From a checkpoint of a small masked image model: trained on analogue clock faces.
Rows from block 8 of the encoder of a small masked image model, named by matrix and row number. Rows with one number belong to one neuron. Each number is 500 + 25 x the weight over its row's rms, rounded and kept within 0 to 999. All counts start at 0. Numbers have three digits each.
After each neuron's rows are labels from the 100 images, of 14848, where the neuron reaches its highest value: "strongest on" is what is common among them; "peak on" is the class under the peak. Only what is clearly more common there than usual is listed. The data: analogue clock faces. In brackets: how many of the 100, against the usual share in percent.
# fc1: MLP up (encoder.blocks.8.mlp.fc1.weight, 1152x192), inputs 0-95
# fc2: MLP down (encoder.blocks.8.mlp.fc2.weight, 192x1152, transposed), outputs 0-95

fc1.677:484504499548503532461510495465507494453492553500478485518478509524523538515489473498519471461505565505491484490495482485487504489505537481552511532536481509523509535537496495508482472531508476551487474459531473479487483491485530524513494506496511483537484504522480502483479467540521500465
fc2.677:521455494501493518542522485484506482506531468490512467514503492473501547524499473542469516526525512530460498503490525482475449497529531511506462490498502479462498496534508509469492511500493510509491491500486521498466447511447490479545459466491454493481478498456508533490501509441467497474
strongest on: minute hand past 3 (57 vs 8.5); minutes: 15 to 19 (57 vs 8.5); minute hand past 11 (34 vs 8.1); minutes: 55 to 59 (34 vs 8.1)
peak on: face (100 vs 42.9)

fc1.425:448493532469501506497483467524496519480516510496507514495518529513502524507504489525475517522482521531517559511495492479494496520527504465510504498499484501492510503512493496482495462503500539550488517479488480470493506503483486483531493487504507480504519523444489504504525488520471499522
fc2.425:510521524473504485518512497498471494515486481480559487538505480494506510508484504491487481507487468502488501496520506501458458479488532504530447497490500482517530505464498495456480488501513543507494491527529552494510496459495573443493472502491469484495476512552553507518513509467501476470
strongest on: hour 12 (38 vs 8.4)
peak on: face (96 vs 42.9)

fc1.415:545542543482519492508495542479483467529492491533499500542477513469528463507549504465470510482529476463480494474520468526466497499475536520470503491534501504494512493498497481496501517500457529508454529474532489512492496525469514524483525519511523528494514458466511485541473485501456521503
fc2.415:463502469489499528530514482427520484490471481577496474518474514503515475503517510504480459487484509551491454520547499504488548518494483445501500511490493501501506509448520504553521515538468532461514514496474459502520482519488499556467500519449545500469498526470537480523498506462531514472
strongest on: dark face (72 vs 34.9); minute hand past 12 (52 vs 8.1); minutes: 0 to 4 (52 vs 8.1); minute hand past 6 (27 vs 8.4)
peak on: face (95 vs 42.9)

fc1.26:553516502502523499517515517483529468528523545514491499471495508539531473460495471478525524518553484500516499508525462472504531485449514507476510483536508474521521478513493523487511497533524486529503511505537519500507409522426491478550495490483506556489458498503513505533476525476524452499
fc2.26:491455460483493505509491544510499543497495483495532512514518490439486514530520549504469490487504452532507524498477511554512527512439500500520497502487490522511510494551514508494494541476528510466467499509531506471512552500548491502493501494498469482504488495499545505457494486517481501495
strongest on: square case (74 vs 29.8)
peak on: backdrop (74 vs 48.7)

fc1.88:481507512539494513464522491473479493473512548481458525531498521519521522535494464477503516502522528512494497480482491495493502485509552456550502526526487469493485531548489489502528459539522487562499449473517491476503478472462537486503463534483507485541486498485493523479489479533494483464
fc2.88:476480487479498481541535489504489510499520467472512463496480496478503535515471538530452508543510479551468478514484531499505473472541505476514422481506514468470500467479533467490507502466532488498518503524493531495448447488511467483545474459519434506466491527515475514521494500469497522488
strongest on: minute hand past 3 (43 vs 8.5); minutes: 15 to 19 (43 vs 8.5); hour 4 (26 vs 8.7)
peak on: face (100 vs 42.9)

fc1.329:509520487518527470493537545473522505458509521510462494471480479490449480502504489503532502490475516486499497523451523488511520492500474505529532471498474494493499478511470463494479482502541440483519500447462519529533460489507525553503482530514511505498513512492506505507482519514496544531
fc2.329:500513528514505509466523530497457488476531501474498487486493514479544514554480505486510478529505525508464500511480487445468505521487481506533493467478493501502504513433471464446503499483490526496476525505494537505516477530457524482522506498479482466517446496524482488515496489445526505517
strongest on: dark face (68 vs 34.9); minute hand past 12 (39 vs 8.1); minutes: 0 to 4 (39 vs 8.1); minute hand past 5 (34 vs 8)
peak on: face (96 vs 42.9)

fc1.358:529485496536553557525513476498461481471500542501522539480498508520503535471473507460463488493488500538478466527476506491538523517492502477475500474498491470486515497521488520459510474489550494505479499538526488510505491499497482508495528505495508477476520484453485542487497518537489524502
fc2.358:473517505483497496487472491549503504492501530511430427497469506480478478520507507542557483481491499463506501513512490503480543455518521492511511459547538510513472509481486461485471509447466539526524481508512529478497527480488514465485548510493487503511490517531491490485494492547494501466
strongest on: square case (97 vs 29.8)
peak on: case (43 vs 7.2)

fc1.641:539519489497520522494531502492495483492487528498455531492487470498476534502524449526498477433513518489525451530469506509529534498468503542485488503487524484497489515511451518507506517525553534518536506479462490528530491466495467530503526528540495536494506499459525499494444521516507519504
fc2.641:482511495522505521481517519575491492513480457483523525493540490507508506484480456514483455486512503519471497476506495487538516520484487491474505516488492494483494497518504493490507500507527498468456516449483545537497477467486510507540479501507476504499522504497517502496455501531505476501
strongest on: ticks (90 vs 25); dark face (68 vs 34.9)
peak on: case (42 vs 7.2)

fc1.266:486470502469502515525520520483522553477517446458494479519467491508482508502519481498554480497495533495501544514521546511482472495476505481533498511512496480477485499550511509496502483511444520523498487499528488488501518472489533535516496489494523518516503480470547464513520515531464489527
fc2.266:514456481494495525521483478478489527515511485504525539520506506492517493484502477467495491546485487519551515540500419507483496477507489537510463461478495493524552444533494538494480491465504513498524499511516494466492476514488540505465503483484464512472493480494537547451499499500494465519
strongest on: hour 12 (30 vs 8.4)
peak on: face (91 vs 42.9)

fc1.300:519515490522507519497527520485501535413490491423489515488469485483468520490517491503502465480476503490477521500529500542510499552463537493501507471504481483526504525541488526503487531517471499492475523500498465502529508509480506486501519456485511537493490495527493454484467489515505523503
fc2.300:495463517518494493556462547518516500531546497483497527469503456507544552512480468482494497492531495457498488536509468521528493500465491505518471523540500496482527470500500455439503482470530503421482505510446496484542492496523525460487514475491511497504516476492505503478507480517520508522
strongest on: minute hand past 12 (36 vs 8.1); minutes: 0 to 4 (36 vs 8.1); minute hand past 1 (27 vs 8.5); minutes: 5 to 9 (27 vs 8.5)
peak on: face (93 vs 42.9)

fc1.185:500514497484463488533486552481495469525497493522465452480457492478492487511501498531536494440536509454506477526479508500494507529507487527491504500523508508510482540476477469462494495543502491500544515516479517490496503516508513490492461479570508476528466486456494520452448474511521522489
fc2.185:508541494533521526524526514505485533506509470458508476487538547507534495504450543463525510473504437482532500520495477502463521519466501490516503550465492482514501510413505518495521493514485517508473512546518491485490513503550464450473525468489513487487523480496457495481529502512482503464
strongest on: four ticks (58 vs 24.7)
peak on: case (56 vs 7.2)

fc1.163:449477510517512504451537498494503502506460496425501491515461485511537483550532479523507536519502524476497467477473494506496503458458529467540499494511502511517495514491453487481475500494551480532469542505490499499475495474508538521518514495555520490513514507506540527515520533520473425496
fc2.163:510452490495488506450471523517508502483518497535472511460508517487450503548494520534539463503496547548443552453507492479531493519544491519491501545531510488490528502477543520528498517478513506450458491520494512514499511513474470466510529512455473482513451495486504489544471499457506466503
strongest on: ticks (81 vs 25)
peak on: face (100 vs 42.9)

fc1.407:463511501509537539483536475443510489486524515457461484544472535524493512492520495482477466531503504502472516507501530520516476473438546488492484418452456471512473496462476484423528527479514500510541509518488512496517496502510462470496508556495510514485524500467494542512528532524503503478
fc2.407:503456489496504496474502498469535480489465501488486537488471545492499486523455547471494509498501494545496528503482552495476466479502512486525498519481504520526560481510507528539459529518459535526486505529476459503441491492517484473485546500463537469480438490532516494506529497518488492486
strongest on: numerals (61 vs 25.2); minute hand past 9 (25 vs 8.6); minutes: 45 to 49 (25 vs 8.6)
peak on: face (98 vs 42.9)

fc1.678:485444548483477500492484528520483523519509516520465444505485478463478453507486476463560476475513538443472477514522520489459510505530525533503501494506519523501480517485507496493499511517492502539525443495477505481519491502484473455516502504538519449518485468447516513545454496509488477508
fc2.678:532537484503492515536511487513501485509509471484471492496514507490496511508497537522529533509527452521556488521523506518482509504503488447482523509465491470503481487500481492519494508509472499472458515549564469471438505509534508494503425445448525547486497532534501488512545488490499490477
strongest on: numerals (78 vs 25.2)
peak on: face (81 vs 42.9)

fc1.193:508442514511482504530512507495517534532478480469476520508518482483482488507499466553496552497502511516507486487475554498500505513521539469497528473521494504497505515505476502516549492512500487499491471482503485498507447460508475488522458493489507512504522495537534444458494505486513477589
fc2.193:514550469507489494480534510492539498461523530538488447510481478523495528510522497500526506458501519483540475519515523510497485529461508464513517504480488481500517520512451495446486481506475517477498503491502507504409519543502528512493516531507467538527504506555467515514490498466494525440
strongest on: ticks (50 vs 25)
peak on: face (97 vs 42.9)

fc1.242:485483512507460490507513550513513494483489476522435516468492462495530519507498473493502513502541561513497466519462497500521502525431526466494510480508537501502491521538464494470463520525501506472473464456479507514503452502463477497508478529517529539491488504559538510448437493525541508508
fc2.242:506514477509499505484471549524490499495514483543521501503466487490482471480433513557509505496513520525469483462491522504520449505470459461511538478481489481487472469445538479484486512519499487497513518502510519534516491505509528490509481449466555507500487516500500512472494504502556507489
strongest on: ticks (79 vs 25)
peak on: case (38 vs 7.2)

fc1.636:537473541496477498538487491532498491549461496530449539492433455470491518488501479542533514490521503513493478526459496489522461513485522490487481507512534500522521538502518523516469509522537485537534505483450483530469464491511493481524519482491502499467502545472479504495457483507530516508
fc2.636:511462478528505534496521501468525485476489493486511536499527489482493511492531507535473492500507511502509490484519509505521516472543515523451428500516491515473505519501494516500502513512524488455431509517504500473521495491502474517506455474479521498472499522464531512497437505507513493529
strongest on: ticks (60 vs 25)
peak on: face (76 vs 42.9)

fc1.112:527488487518461539480511519505503470495521516506478505557464519480456468519513503496537487501465472477493507507469503519505496448541462543499507480496466488473475522497474492522494511477506493476493507523516487469472523448509448540517494487469510521486552536498504491505480470522495510461
fc2.112:469512493475493501512483520469516523521512512483513511485491506500508486531522495526486486499489487539495534535466449522447501493504502477504460539447514490485480475511492477490503495492470534543533489455458504487519514459500543492475486477525445536467469491465515509493509492485513518500
strongest on: dark face (100 vs 34.9)
peak on: hour hand (30 vs 0.5)

fc1.228:499480500490501510477510498421486522489467495495487445506481467480497501476531500502457527469490537470512538510504504497471494446495587484485508464538477485509473497502503474522482473516531477507489491448473507493576461526528495489504474502526500492499513541519491477469510484548533518475
fc2.228:510475544489497494495486494456533516526503527476493542513507478516508495460513522451441488472506500461477476526539503521490491541502529520537513473491503515520479485517510508494542493527506504417475484506459450473530492531562515456500512536479512497476470501506528480489551491482519492526
strongest on: minute hand past 5 (47 vs 8); minutes: 25 to 29 (47 vs 8)
peak on: face (97 vs 42.9)

fc1.205:533497521441508495503508542464520490476492499495460479485495488474512536514495472524500495492513479503500492540488452542518482481472505501499469446525524516531498488541482508461468540492489521500513527538498453523514491532492538449478459465462517539493518524482506519501510526508480495524
fc2.205:492511491501521533483495442496511514502442522534517493470486487490463512560490500493474444471545553526511501510494509464434518489530497512519522513497498527520479539505486494544453527526502501487498501470467489470470524485511505554533489487489467497488469488505499519485514503506507504484
strongest on: numerals (80 vs 25.2)
peak on: face (100 vs 42.9)

fc1.663:523466493505477499485541513509496518522465495509484531479526467478504496494493438512480528504485538497483502489473502486519503509490499546458503499560533494505509495552506514517529498529521536463459477440485459480529474509509497528507501463520510504469536475464551492504477508495482478549
fc2.663:529515559522503502549495500506481533510510461436520512496494509486517537490515513455526539498502491490536511489484541485482454486464480438541498497495508507505504482461487506485527492517496449515516504549516452481457528492495498482466478475524531465496538512526486456444509499487513525519
strongest on: dots (69 vs 25.1)
peak on: face (86 vs 42.9)

fc1.267:475498508495511532522469488507525569518542508509441484472484522514498461508514495497516453516495509457499501498504494513503513526500507469484531512461487510528524537508483505523535530476461484436491490447521487486490499473488485523503552489493522477527452472513530494498505521509488481510
fc2.267:480483507489480497476497490463514522499502468519517513482484501478446451481460518569476494535488489511500478550469501466513445522515494537492468483491493477491465490483522529473563497484558526519496516492513513519495475478496490511506523475526442526505512508546513529528510495501535486507
strongest on: minute hand past 1 (45 vs 8.5); minutes: 5 to 9 (45 vs 8.5)
peak on: face (98 vs 42.9)

fc1.387:532499454502495497438501503467519476494450527506485526487453486489475520546521460487505508420514521522489489467465479464509512481515505547495510485503528489465487490499510522498529501548523522561477539491480491513516495495460470546511519483480518437494494511491476548515504492542518497486
fc2.387:489506488473498538522490464533518511504515451516514436520547459506525474493515535548447476511504455493491497510480426496538521507447534517468444496505523517493520513560484469497470490468506498508482484476524475500516509469503528444517526525490485508475533519472513492512529483520464522515
strongest on: ticks (66 vs 25); minute hand past 2 (28 vs 8.5); minutes: 10 to 14 (28 vs 8.5)
peak on: face (90 vs 42.9)

fc1.68:485440503468477509516507522484510526461493482469472526456460524491512486509529487463535535507507491498472518513488489487439520493449488523539488492548505472514474495523452459506550486491508516497512508525520505478496476468511475519498468514484512510509490546531518465508494472534468505486
fc2.68:447502485508510523456465505511525499485477489505540546489493525493536476513487479542503482593510502495523478529458501504552499502497458489465528477493476489524510498485516503529520508490523483500532497519486513503502515520507507491488476491458409502460528491489517543512565510460511515522
strongest on: second hand (100 vs 39.7)
peak on: face (100 vs 42.9)

fc1.649:464465533497510504506506452498508533527498505498490489514479476530544528499516499491486497504494528481520559513487512517495503515481579470498511522495471488510500482511502479503554490507499503518521489484496434479532505517519464508519512529494519507530479480517543458542510518485472499487
fc2.649:497459510485511457447505536488522465490500549528481492448500512496500539474423513485537484462503517528471508510489485491545458464454462504453508467477506494530515481513508501483504522521477479511537495477495493521496513483493507500501512526465532506500489541486488543469506507541534495454
strongest on: second hand (70 vs 39.7); minute hand past 3 (41 vs 8.5); minutes: 15 to 19 (41 vs 8.5)
peak on: face (100 vs 42.9)

fc1.533:490500489500508489514491545527455499536436530441420516526505471454494478537499482475512482524505489475514532504505505473503518492519495497503519501510523510531495526486483507430549514496480499501517503495439475495537466514521444464524510538504508513507491492471452480521466492481498526559
fc2.533:486485495510501501473486461465520504481521503532527473480526509482518461463461517571502528479515517504497494489502465479456511505504487526473538517504504507510475508511544526484507510500494453470478472508496455489484516504538523510498499497545524490482516546512461529509565510526462507479
strongest on: dark face (100 vs 34.9); numerals (98 vs 25.2)
peak on: face (100 vs 42.9)

fc1.134:448497492494513523472488456474440491497516484436519460507486529496493497535508509498490472523504526534486453484502513488531517513458515471470535501490462468480497526489486492505565464480472513513522513526479489524507464530512445531513548558522526465502539435462461524487489494509494466500
fc2.134:530515472492488477478451507480503512540509491478514504484478469499486469472471559538492512569489507503533513508444513477490450519473516511520501518451499524521479449445490514483475504508515549485460505512509518508480510496507554499507502497473520519499468526581514512505531504507520501515
strongest on: hour 12 (28 vs 8.4)
peak on: face (100 vs 42.9)

fc1.263:531482508528453512501538495478500538493507473489509503529535458492474511513513474497458494505478550495502539504491489518549488523521547495524487477539516488472500495515498470490520463496522500499520482512477463508514463425478517485527436478531514513493525464542517491503466496513540503473
fc2.263:502503464507477491498495484500553522465465543539474490507459500497472475490459508534527490475495526523507453505494515465513516518526489462479541499499509507479490522501586533525560495538519495542528512508486485487469515534488439553449528526532476500493510508476483532543487499509480512505
strongest on: minute hand past 5 (36 vs 8); minutes: 25 to 29 (36 vs 8); minute hand past 7 (26 vs 8.1); minutes: 35 to 39 (26 vs 8.1)
peak on: face (100 vs 42.9)

fc1.34:489466473503505496484499487480477505480471504506474477506464575498459497473529470531524501507533513469576528484513467517478505453519511535519507443512500505512482513485503520510474493490461489552522478541514506496507514538474512457489473514520500498520503504513494486464482494544539535476
fc2.34:488517530505502499484525491521496485468489499528560514549523482509488488496503503467518512548490459476470521503489519531470484487468471486532504525496507512508515480514519514508536501459516487518546542462457484519516490487451516499521465496508433523517517479463523476558532505458522444516
strongest on: four ticks (94 vs 24.7)
peak on: case (30 vs 7.2)

fc1.683:523464477467525531513500457481496537517518532496506483534512525473474481500488498483502466482489492496478528504478498502487494487527526527501489478510451458499447514497519484533514505475467533477567526512544484438527510484488461485504532455504516527489534467462480495514493520553482489495
fc2.683:468536474506509479531508498478510480497467444504501567484465425487526506520509530504466495513485504520514511543503512496513478529462475489535537513443496479512496481478527486462488501516520495502517536472458475494464496549464561542514474516498483508498492515530495511504474514462504509492
strongest on: hour 12 (27 vs 8.4)
peak on: face (100 vs 42.9)

fc1.644:509469469520489526483538541493510487532513526547471530518504483434533553486529500475515549489492522483487537531464508499470542510449478500520504482530479470497489503508478510516528495473488508471456527496487523498493488507428511520506489485507504501481478518559513480498479482532501481503
fc2.644:514468468483491502482489515510462511532496560516512498508490477474520531534533524516507519466519471505483504520512491477453540547519451502486492510485491483506510543520509524499483519510469561523505565518509496483501473530470457504493462424463474520483491530498525486466521483479531551478
strongest on: second hand (100 vs 39.7)
peak on: face (99 vs 42.9)

fc1.180:516455510497484515479489486502486494483454512485452502505549519458485480492500496526556534474541505494496454491491520497504489440506486514484495473565537533514463522518496510484504523516443467463494490478498452515505501509514500508488512494502508537514548510501484469521448491523487477526
fc2.180:466457496518509515536497495513472483547532448473497509518502475500519492515516499492506511518506473519485482550470485518488518498488497502511471517507489445506499508511468530472505505491478459504485525487521453564457478523501467475507509452508490526493477526511472459528515509448481511513
strongest on: numerals (100 vs 25.2)
peak on: face (100 vs 42.9)

fc1.522:511495463488499516497496493489508516523476512462434488495510476503515461493503493563489511477489537471493487549455485478501548488484531494534507477575497510523476559529494489505517471535518522479536499514497442492507510465537495477530516469513512505502548544492499498493489501512462468467
fc2.522:457478503502503509477503500481515479509508502597480539496500484505496467499552466450509480514518493491459498483513495504509484494471496554505529520512490510509498476505548498498472501477541488508547477457433509497533501558473478547523533513478479506509502495470522539529465498499504491551
strongest on: dots (65 vs 25.1)
peak on: face (100 vs 42.9)

fc1.278:502540492465495532543522477524473515482502548500510492516482502482491516515555426501492499480553462474509500486506514531520555477512524493489495507529514476477511508511486509513554510463506491562529475517504484502496483474475510502481528535502524471502500508478488482512502496536489498513
fc2.278:514501532471497478502476531478495543502486491509544490496488509516495447461491518493523510554510524478478522467464485499506477540493487478502510478464491483478495510439547499561493477506514495499499514451521497492497472534513525461506492491530482522500457521516517514456500501480503473502
strongest on: dots (52 vs 25.1)
peak on: face (100 vs 42.9)

fc1.404:456442470517498486481526539496508488480491536490491501495438493466487542478530471504475521541492489490488541479536501528512499491489500514537500457488537510509495482469511505479485494480477476479510492448461484470495479511508497544521526478556508538488547521470455521478488500493544532493
fc2.404:518507467499500498523507464481510456557477462526461526485495471524482477477487489538543534515502537464525456498503531477525474491520490530492474549528494492494472485534489519529487500499537460509471521513526475519518498539526458526531487497474514510481436523585499507507508501513530478506
strongest on: four ticks (91 vs 24.7); square case (73 vs 29.8)
peak on: face (88 vs 42.9)

fc1.128:527517492517524538513522473514493491479484519485518531493476487509504522518495537478482479484509500554485465493503469498535509489488507468477516476487526488482503521543465500481515471503523462530516519526530455482496494503472482554475520524535504491478558497475494495510497525517487527509
fc2.128:525521473463492512483485510532490486520496529481444493514506523475493491505500447528462482477494495444495524474497486489508555478505528509489507509546540495494531494498507437488479514472494548495506482493502528511476503471496546444487553544427465478479503542505498495499547498538492494499
strongest on: square case (77 vs 29.8); ticks (54 vs 25)
peak on: face (100 vs 42.9)

fc1.442:527499480527491526486522552506500492500459528506481511477487454463530515506480485511484522487484541503488469497472526492530503498503525538481477478517512472492498494540477530461519493534524478446475494462504490503557467532502493535534507486530504524468507519461500485489431491501506531556
fc2.442:513495520510506518584504470489501504506523459448533540496481502507512547506517493451491496498506464478517502535459495481485498502516521450500491533502507503505482483512490492551476505486518508507477498495471483463446516492503514504466505515486474489509465485518484495494561492487489486463
strongest on: numerals (91 vs 25.2); square case (82 vs 29.8)
peak on: face (100 vs 42.9)

fc1.154:514511517476507508528491533487499510526500539528486453508446499500471530506559478467533520503485478536494501466489559534500496488543507501491493479493486469469450468518485480457536462518502484520501510507491489484508489475500553532498467452468508514480462490489509494513534527530479494485
fc2.154:509535497508491512483521495506488517506497446493545554499527525464517450512500519499451480567520457518488513515513489495514443499486525531492553482503482488472517511468497491518522473529537558490510496518478490476503503505502483513506520481495450525509518519508498481488455467476491490515
strongest on: second hand (89 vs 39.7)
peak on: face (92 vs 42.9)

fc1.101:521477483468481505504557498526469532472530480416466466498441482494495538483492485541468490493520514516504516497509516553513479521476541481530506513510494506470465500542484497510529482491488501552484487512502424514574433515468508483503489512488499490478527509510490469486466486512517486525
fc2.101:500472542499472473487565522480536541487522464535514468535474516509462478488477499523503514499484529497496503533487475473517499510520494494495459481512500516487483494507535520466562458477523499473457469485547476504505495520495475517513481489513479462543525520518526470528513493470510492529
strongest on: minute hand past 7 (47 vs 8.1); minutes: 35 to 39 (47 vs 8.1); hour 7 (27 vs 8.5)
peak on: face (100 vs 42.9)

fc1.235:511484502465514540476502467465480517497502539494508496493497483472472483509526482573516532492455491478514516462539456497424526500545526476516517486502503492469527513552476527507514507475478534512479484460497516503498468476503529508525460460502512526488505455448476451502538507516523487474
fc2.235:507471524506501509460486481554519503506466513569527509547494525496491508497449528510503456470480478540505527535487508454508489531486511491472485520489504520497506485498537551498468503529521518494552507450514494514483489498485476513505486535500492558506490471525541489520453487493517541499
strongest on: minute hand past 7 (34 vs 8.1); minutes: 35 to 39 (34 vs 8.1)
peak on: face (97 vs 42.9)

fc1.500:498434476523504508492540534503498543463486506452468510540468491508469512504492519480491464516504532488472481462529556531537516482451532514518473506522512498495460491505463466443540499484503487504482502487522429480492502480525477529469540509502505494483466513520511546505522512524499508512
fc2.500:502518525472480486510514497524501542505493470462489490488424498497496499487485499511512515526508533486509505530487492523513513464455510493545462526521504454498497461501510483475515478474559482479499509517499463478470511520537498451514468478534468465491517544505501536479563502509502452510
strongest on: second hand (100 vs 39.7)
peak on: face (100 vs 42.9)

fc1.758:462527475482500484451505511519474458500486528490486489560548517497508480518480495496531534496507532521481450513493488496523526469458487531461533486512493532531488535513503491466514512539507472497515496480476509469497460513464497465544529467561504549543508514484467503556497506491495470471
fc2.758:507475486525514514540460503514487521535521466507489471484526472495463483495511483512550502534551471504482541501514523493495506477535472538524516536496492485498496448500519504504475508461498498491508506524464467518473502515519530496517493517463516486495525494515503518535556500522487486507
strongest on: numerals (76 vs 25.2); dark face (73 vs 34.9)
peak on: case (47 vs 7.2)

fc1.483:511526556521538543560479484468505488473516503526509530497495479514480537538520490509497485530513459525485496521517509486449473533483523511531484488498443489497477490497482505474531457495521536483513517542503488509500479459510498531509473514534513484538512492523521427530503502485470494500
fc2.483:503529458485483485483463490583505520521498485468482514488491513487525512515460507461534530490513537470497547491524535491504491461507494502498484545517551500503527514497502493505458534496496475441478510495499529473491512528529479504513492523479420499485469547512479508481493491481513460524
strongest on: minute hand past 1 (29 vs 8.5); minutes: 5 to 9 (29 vs 8.5)
peak on: face (100 vs 42.9)

fc1.709:486505491526490474443493509490481475462481500458482444530511534496482500469568443530466495499516495478496498468526528519512507486482489517553486479516513516496497520496467502499488503479476485509518501506475523512508539511457468491473515524511513520518514510534465524460444502513524550482
fc2.709:489497477507506498518485457541498498506482502513525505535506463522475476501495495495503474543495490519487542436504517490510462558479484484569526514452499493480503471516524467519498489461524437498541489496504465533462510508512510496535499492497468520496485505541507488558533508476501491522
strongest on: four ticks (100 vs 24.7); dark face (63 vs 34.9)
peak on: face (100 vs 42.9)

fc1.72:496417451492475523480525487504482537492486487482473495601516522500533486500515527478482502523481504494506512512516515560445522501475498496556500505530480512489445518507502465478523489507480506495482524540522494466512501526501484501463512498495515511497495502557498468480538463527482489477
fc2.72:481514503499517497518507466514479485491511485510487473485516511493517489504533500559515476540499532522543456494515494500566504491527461516474484509452485504487517459453501499525489501498473451567500515486514492544544502588472513512523491496475526492465524446463505506471493524451531523492
strongest on: second hand (91 vs 39.7)
peak on: face (99 vs 42.9)

fc1.232:513516515507503529492517500487515488532492535488515499500488459521546529477495485484508546496529513508492466500486507514520495517458546504479510470470505534522491526508512484514517530534454513542494515522471505458561526520483482517531499492541508478494489492452497478503497490515454535526
fc2.232:567512495495507498523494560472553527492501527489524514516478515501479519509486499489476484521493490502506514490500464500494496510516502494520465498482493508519525506526514489516526538511472581474477508508541503487475494466516491525481523516517555497522472503504499465481511491456508515562
strongest on: minute hand past 1 (54 vs 8.5); minutes: 5 to 9 (54 vs 8.5)
peak on: face (100 vs 42.9)

fc1.530:528456522536487523486516536490479535510509508508489488485544471508420534524490463516469525465520513503507458483521557472518516548528496499508523509513531508481497499533442519507527514499493471498489461458484494488499476467495465536497511492474502498465526458511511511493473500480513505538
fc2.530:499580475482503477524538489521479468501509502501518463500511513480522491469464476499454515488486493487515513464522499515500532508507511494451495528487511526510510502539504523465477500515500524488506480463529472483383482524540499499495529505568481485495494519518482508543496510487495469476
strongest on: dots (65 vs 25.1)
peak on: face (100 vs 42.9)

fc1.495:490531516520513544521534509450477543500524491510517515512484501554463450547545472527483493506487493485495503522467466482480523537521485486487496498495457476487506517540456498542530487495503521550485535473516502472462492463470485551477527489498514493554470469512528471511508495496468509512
fc2.495:486523495498486467525504495537523517494469510554500514504472493489510503503507458508499517544504481482495498516491521497485463482513483485484418530462517506504499483482548508522466512494500500511463521466524547529536483505467543517524478490477411530516484504507503461486497492436530478527
strongest on: minute hand past 12 (70 vs 8.1); minutes: 0 to 4 (70 vs 8.1)
peak on: face (100 vs 42.9)

fc1.51:523521491536478509492491557473509473499502480485507533529494471480460503501503485498527483533486513518460506524482501465535504550528497465501500465498506530515486482501531486471547542484491493504513514483525499538505473489471481529531457500510528493527481516519479426505496508498540531505
fc2.51:550468452480520499543521537583527523522515533481467489470471505487488532486519470490478472510496494485515498522488508470503483509541474507483466471499493491477543502487480505521491515484548467460461507493484476499464483484495507532480522537467475505501501493495486485472480515477477506557
strongest on: minute hand past 12 (66 vs 8.1); minutes: 0 to 4 (66 vs 8.1); numerals (53 vs 25.2)
peak on: face (94 vs 42.9)

fc1.689:525520492493499469488472550478508516548465564534477514497490477480513495528523480495479496481491521479519515510495502490475539479512503490465546538513528545555512521472477486506495544521468516517527490475484517477514515481538471513523497483468506499500455550504482521499480501509531511481
fc2.689:488484487537494484508507477545511475478479512482476422500512501488489536496453539487569515451499498463510459510541524519515548499471525514516501490519522502504508539538512543465500498502522440496513516552506475493502518538505461473464498480501525491497541479499454536468501501505469498489
strongest on: four ticks (94 vs 24.7); dark face (80 vs 34.9)
peak on: face (100 vs 42.9)